A small self-supervised image encoder, trained from scratch.
Model: 2.99M parameters, 32-pixel images, arch mobilenet_v2, activation silu, depths [4, 4, 4], widths [32, 64, 128].
Rows from block 9, named by matrix and row number. Rows with one number belong to one channel. Each number is 500 + 40 x the weight over the matrix's rms, rounded and kept within 0 to 999. All counts start at 0. Numbers have three digits each.
# convs0: expand pointwise conv (model.blocks.9.convs.0.weight, 768x128x1x1), inputs 0-127
# convs1: depthwise 3x3 conv (model.blocks.9.convs.1.weight, 768x1x3x3, trained with AdamW), a 3x3 kernel
# convs2: project pointwise conv (model.blocks.9.convs.2.weight, 128x768x1x1, transposed), outputs 0-127
convs0.368:404534533505449460540488459525488466495434482483539562461478456471479505581440532476490525577585548464508453542535505513511522463490454507543620545536489554495479538611512520490482482448540497481469502519525523530458541553509408465506479478468472510504500554505488571468452506476556457537560522481488510487491536470374529481543506547450491496513506519472554523477550518477460510493564
convs0.369:438576465563505503535474539484479485568469614475569489516527539434450469493579556530495471566560484442447424510509442494509481456518417501555480436519492498576573509489527505485537559548493489521485507488425401484461406501519454556496467541494518510517576477506527537542436507579480542422493447450468425529562541534509599558553532494460492480490542500480479510514506575499601480511520
convs0.370:522502491489440506508540466483486428466484513431496492477517533587488483465492524564447518498460505580534554516467513546565438502526530498493479467522504503430466483502431509495465449475565554573508557555497507521512469401491494498401512479461466424542488577526532543515435459505549487481492602533523451515548525425462442505461523468483503515554499476480508516475436441485441560521480
convs0.371:447533507533455439458513510523546524544508468545520539517459538456523539531387509560544539482469521490471430597509571543477500486467499485471504517527470531462490497483501467567509517425564452501565464557602512496465552490521517504549473487559482544554504529489475478452508495497460486519525451513460519463493491566458523548508520469447426473534533497521448469519476530488517499549435
convs0.372:515563511518504531458485440442533543491475545438417537548488504509440516493508554461463539509534528507484475468456508504560502436485510457460463466484509478439540478541546491477531519543482545496471505556479491532481471496451440453475498563519445522520451472489512497524544474523564548439599524520478499462489481475509475639473410434454446501523571486562500470486435493503486523528444
convs0.373:557525474431504461484610477419459545529521529495506537486480551528518491543534488565496445500481474496484433532454524515414473396548481437458529496500519515528435529533515505418507513535430516564462577500459510508507556446498511495551510496484509479538480479461539518439489473447509485346517436503561479529534428574384472441571462513559585533489451507570552476516563565502497533576443
convs0.374:486493589540531484482524483483548589541522440452522538567547488537500554511438521508471517575453491448507517496458484495447486488490485476486545500568458500461493509534496556447462599551452528526501496504464429483489552526478468461512471518489511523444500576495585463418447483567442435464427481488521449506509581523575548527520518425504566523492545480466502506492488530474531514579453
convs0.375:482556425515478529476475458469471477459479469470458509524457530576525535478498504547499543499556478546410491534489548460436480496539450473503496528464523525533537523535597485455489533506526537469435502494550498535529481468590535536484492472525521437449415536487560544490483491577439477472408485559490548485477511523454489459491512511482466506500500496510519392484508575463472515547545
convs0.376:534527443486535477510492515457519502500501501490499528514483505476513476500448497421481514448470458574440463502495520516447520497525516478402510496512539517453544482570476464420526466537549501587519510547516537516522579448603518520410450512573448470499478547508446483464516433604537490536531602504536457525480558463532510534526544443508541517527492505494474476538467437499471543592463
convs0.377:457479447507457518470464481456536473481486506484463442491559526511522452554543516473481484556556494468536502576487529499473511529553465404431398489428577481537578528451552463526499531509589472504522537401523467531527493433577540505490500480545525460520403476551511501557554574546524522540443507579461552561490493480523536492522520619557477489513465450509458484497480505515525464485485
convs0.378:502542450496542522556498508541530529549529512492470607496420559518494542494528486482518518478547591596483562528562501552460496451532464548541526499576470512444468502481521481487455476464559465548515485537478443448474386464461455426451515545514532535493519519531488401529488484514526576500538543473479540461454537505485486518465455461508501507543585468514553521460532562464561470468484
convs0.379:498443501479467530490526461578488464478488465439478539507535440499566448422418520445489534487550529515515483544499538466528420487444428490423503550543523544485510492496496516505491466540500519514471588538489450451492513494470468540471534492586481546540487505570605440426455468531430501547547581529452535565545556528539484463512487504518541533488562558507519482563485484573524488528547
convs0.380:484546495445514453524493472469453510524513500418501618461456486487459509485488455518520456466468482453497502429484518483540514459480536490479508514498594530480559493538551543486494487512491546522399557547547481499504574526530536480504479564518456487451541539509516503452521538505484539532488509475520456517463478463533464452488472520476549490527652491430480500549578481525469481487460
convs0.381:398459398493520465501521473474461577523559500502567520495511457481499460548540537496511509488507506502523553537528492550448492488487461558557533513439548466458510480543427457467434518568506545399476573513485471418436442452464430513509472493465505482466520519507498494425509577572502515470448548487512448463498519475480545508592536530549472460475525494543487453571439503518407486515448
convs0.382:514494508499470598504548557396505496502465488501479525470463604495518496544492558465485415448545519527488616490581497471450439567488498492547486488463542507540493508536537536490522490522507501458487600545506466504504554498495498494496472500472502439432477453573476482544448485493489528520581480506472451493488462555525466541595421567488513447527472521502502502540516451525514527517561
convs0.383:466572507505490482495492441514473516444525456566572569513468553455537547524447549548536415412511466520422521444505486503484464492510457520543475456503518468489497541490512552472499513472513490507500541461506508547508429522499503534437505461480527519378440467457487478552495485557456464474487546499507498525427593553489473441488558524496525428520530519512473455472391523488516566500525
convs0.384:566528488526512486471458478523448491472504491496507489476524464603506533501483471445523465522498503488489535512539510505570523505481465525478481503471507502453475444494497487507496470491468509500463490453587532468458528561529524496554506430555505522410462523576489569476407491483494600542486517477556540538576514468535549444473494470491433486519502484566443454419587451518537556548494
convs0.386:552535514449472514490509467490510482478483470547569428492511486483603537490491471510504502427486466523465497535563520536446435508481454513443522531499469564477498507517541516428427466479471574553482497481484484423507501519528567539537589469505420469478519513468455518481507454442452493516430505490492441456567509500535521470447507490543451515515499475529537540498530425516487476479442
convs0.387:414530531549531468468439528599518487480541501485524530500481479488487463550586483478593452457509512478460518535446562488528469471490477427480573556548481483491550461437468500504569516525472570495501466475522495546420465499472540497511491497579512554423449513499570434519529471513486514552525481511458524468482492515446462492516509494485557427480538500523488512548540426516451531488496
convs0.388:438469531505503512528524485513539432499531560528542466443492514437489409571473482508467543529512533502435519468527560591426488522504442519544564521476508490524465499561408500439485520546509487515515505510540505420513494438514454458543480526513506551531491473507544532485427576503501517509475529551485485544468559486447557509532539432510441429493447522471469462497475469499480474513479
convs0.389:498505490484513570519471462461440456503497437531508570516521506551498539509466565430506452483466448601427545542501476409503519488406514520474481500499471492495497482557476498475405536512526418544494573490496485530466464483512519477477544440513537540510497490554485443505549470503525517507521479452551460525538453515502505438528463521471601519506483523580486528552522475472474496470511
convs0.390:373460487490478522490536527514567491486577484538536437486452465527519482534591486535474501504496501499490484427454493555583417494476463392504486543498503464540516562472517478476479518471397519487518470504569549551489515501491578581494475555486438451492430516447565517481481461567477490599524471548484566520490494530551474544501577508421461483507467458585522518500546452512423455466492
convs0.391:534563533471564596528586487483521511520490456511559452345527497406501452591465442472526461494507521530501575494574479468505480512535562462545527500469487502496539479549547508477560468481544555497501520502481449516442401472519523548559501540534508497438513440475468519478496522494544472534495552462482479502466541543444504549499513520499535498511510531507472564549464500497429583471492
convs1.368:545485514569498556487452495
convs1.369:477456470463450447543525538
convs1.370:479418489500570506496544485
convs1.371:507478467538519434539536435
convs1.372:465479447475505464511562531
convs1.373:494507498556445524464420507
convs1.374:482500486485561446438489471
convs1.375:487514489499532496417377434
convs1.376:506502515520562510453431439
convs1.377:475414491518457529544532532
convs1.378:507544493501535474489584458
convs1.379:503537525451534536487462443
convs1.380:535514444548508425534478492
convs1.381:524519435556459439483491477
convs1.382:525459471576477469519486459
convs1.383:549482537530489495443441465
convs1.384:482506458417524534533452512
convs1.386:526488480423518538554475449
convs1.387:465483449500564506476450496
convs1.388:498584508483442503475502487
convs1.389:510464510525451572504447514
convs1.390:475471438521536530458463447
convs1.391:526546535424513455460488455
convs2.368:522474465535473557500475550438562505509561550421451472513601460550532426454545553423478532482477556552487484523439401513641520545550563543446373490442454433458560467548501534531499533446445502505504481489507527583394468479492462584500466454498529553535477504497430511484561488535488448521556452578532488435541424454623513529435425407534490476563578507529508468540431552479538530546433
convs2.369:500454483525486548566469438520565487466478457534428517532495515492500515582506469463588453566479417540473424511460498488501428504458571547555517464488509561508548457465497523437477521509498485511574469476552545516462484445499480507464555491526440437457574454449571485568496469483450500483453491549494495521498563545570475543527486502469515525528421582514521528505494575464509471483524
convs2.370:417556532604480580585428510511503611527451512439527430473528490392523503539564484423417498555513466393405480352452475430524586463596569495529406453561410543587496416552623508456519621542434403477521406470513550549499541594519548509551473548581576496440565482498442523535456429504550482532545520461457509428478513567512539593496436350368440399410456559517563587497600634436542482452564
convs2.371:440501473471494458525450475437521512428463498464594404472518478487561494394550507547620526526512494487613458561444486505452449591599527577402528543547524530627597577514482499493429492566395475487554483386400506424414495467522530555554501500443475472540482506537445404537456508487516543462499501508536555434463547498462537512532529524560536539409514510532484460495524488530413507480544
convs2.372:497543435484600488549514546512495496496477507486470543530574552482497518512452533515508535624534518510470538475510509390355496511404539549479513448434478612558425496444529493435480570507475480552643557430520563553516538407451431512524451541505454504444646516542541441546450576475538474433416472554470476416407460340479523524504511475407487543562564596552495531489525584469519485425560
convs2.373:492510464517489496462492544521508500539520496499501511477511454509548499535502485562498493523475535502507458476519470487491519523483506472500507530488460501503521499542504445512437512408497551464499582541540560500525497471493479493531445487492535508515518509527494510471478485540499512474468468554452533476467467500482496477531526506538499519533536485505518546447555504520460499495479
convs2.374:504534500497530533467458506463547511466503497510470461447496547518499440435505497501495463489557513444447511563461534516470469488550475538479464506516501546502542525518532473506552498515534472480515515527523448489441498552545458510530554555456469529516503478507483566456504459521504489484500433475478512501481553505447524474550517510548509459515437495476486549514513496573563555485515
convs2.375:484444497511472515568536501513524498510511528476502472527459503508532489530525478516487483465487502498507478528461513491540509554504555498516516546495503486521562488456504512515487459474477513477505545546507496525502488474532507524535485490494498475426531507491479498517492491479497478456517574474491441519521525534498535509517488497492529535488480464455510555455476530431480484506516
convs2.376:523497551434435482487578493580483524452582548464468483480503464545503525500541456644542496549548466371685521460485508491547452521507470488552539492408525419512486491455519517555558449516474516570484418560502479400514442552393519548601532453430557499564517524435539470569449518459522494438499516465570531492493569530431569415407496532543442571565469377404528557529546593449514447289522
convs2.377:565525515508506487493482513497439521531518506472509514507523461517488488483467468499556539561538487482533528538518445509531515497538520489496464502522456460480492468532525529543563456492519474474527455501478511410416503468491536503515527491436501572552517452539461488479517499451461490520498410564519492489494518586477513446534500470539540472496471525447465494505538470455545553508495
convs2.378:495559538471549584494534618463532509392465538456438518483624367506529494428521475576605578520466463531557512546403358562515536564408470491472452581456401491495561506454510456438425530525495613585500524520531594440452495516499570550464448487532464504498451547487498461515554538476465554525517511452453494682462495436491536433450487598579518463432505566556438524564475520536485572512530
convs2.379:516568517516481516490442450518584423535523505456518479519502490556532484560579445488524498512470522486468425451490507566511496525511517503518555529530543513471482507469529491487513570460488535561523460475485535507485501547439513453519499469487532431428506432473439512475446511451490507480478465532494511442534546505541444529435519554508468521540503464458455544487454551511518538464516
convs2.380:516420492491509453550503450495513491493466515487623518538484539455430484497441468571436630494527455489533554592441517460450479507571434415406504587565455539439444535491450451488497432522473487509568521473543510525562490537557561612453491434525523505524463476522521488485488533498524570572444513454460460491524450548491558517480582412473528523420490496476501536512536540522542435544520
convs2.381:465495451461497454472502441449503477421505544498488499450565502484492510401518506468544556476472468514554586551494483527518538539489511537581492477433485463576496496515451523515524445564504449536485578572508550521463406516468484561489506478568490486485479489458496571481507517535502489516480534427525521509560444497569507515550509521459472510534500453553386470482446477530508506449486
convs2.382:489519530501462501465495571483496508455450485503469554569452500500518444585527564569465522495441537517595530523503551496520434499567518469441480512477501546570466469473482464445497533527408484548549471391472464477420493512509522532459429421484530493492513523464408502544429515517521520495532485550555536456475461463545520531543501494494517511462484478480475432539437464533474479442531
convs2.383:501513493503492515490500548478484505518503490517511503530410497457488492511455537472476518490457471530508445505516544486517516490546510506501485553503494507516493531511506512537505454509472514506535478476535523509516512486495518509516505494495483475484486525521522480496466541507507500505474538463539493517505508486523457516502461508494488528486511506471520542521492540472496493456475
convs2.384:545473486504491525482482558493494546519514511439460510509483472511506487498481541493455462493534550488459440471504531529555506437471490523527479490524522499550480513550484454510534477471547533506499507552488533533540508521515485474503480452441451498536483530585504518499522484490550541486523508498512539421458467520537499523496462523511470468495489480505531514469508524507550447447505
convs2.386:526549523474504570511521464433497521539552468450461553451503483455475493537478509568476493515470450520442490518530493458576503506511522566503499486523506497547515530536502534542470497481548485498518472499452534512516510491513546506582484480523489498560463463489451473477492528520552490483465439482545497530484488492501509518426460531514513506520522462546494504483470515501501461483521
convs2.387:449622507490462493539526457550472548528517520458476436466486406454582453558498486511438454520448428544457508349508485507538553410481331609502537520477388514550552503479441453476476514397532512481502591504472501508543522485489451490465411526443518454409496459477436524441469477421571466492515534473546423547587547535526505456522539580533555409463545406504508465432509525493412436525529
convs2.388:426406380373482449468545537474564523454484477508477529475474522481492540540595550533493501523529484533502507472521474507530496542507431544502417534546486496443518435579435482475435484530539523467542522538583512461524521513480386447530493439567410504479521464533481411505474548400576575458493486491570597502514514394491567455542518425481589575508485518467506491528514525546536457466485
convs2.389:431461505553517511435553548464495511460373489547434464492402548505523467504478512513546504507602436539501528573497573481546446538456463498468624552515477482515545537505568474469553461484486527513467525546518476490458398495527502524392494488510436545464532615579516464550497489451537546461558494439502549476408569573486405434417509496448521587461460508522490526580491482501404534470487
convs2.390:508574509467470483528522478592502511516463504410497434440476437456586485518439461506383494450561412534469492422531478432529536463495427514481501472457450482532467527472454535480480513516535528600448500504481530422530484481507527478427457520447490469472539475447468488539380498484566543487490493463496477566553513532504479447525440535522517544491535420501466549485510489457454440616461
convs2.391:442514472445509477473476436486492451522534518541524430448439465453467519543494543520544462505506491516485490486563511515409513511479582503454487460551493501501426621504540480460450487472502444514521433535509396488527436440506477478522467506520500541453454454534503446470513528514474547521538592479506492499399520477413475406491501454465513477560544513417539568429536553524549500420488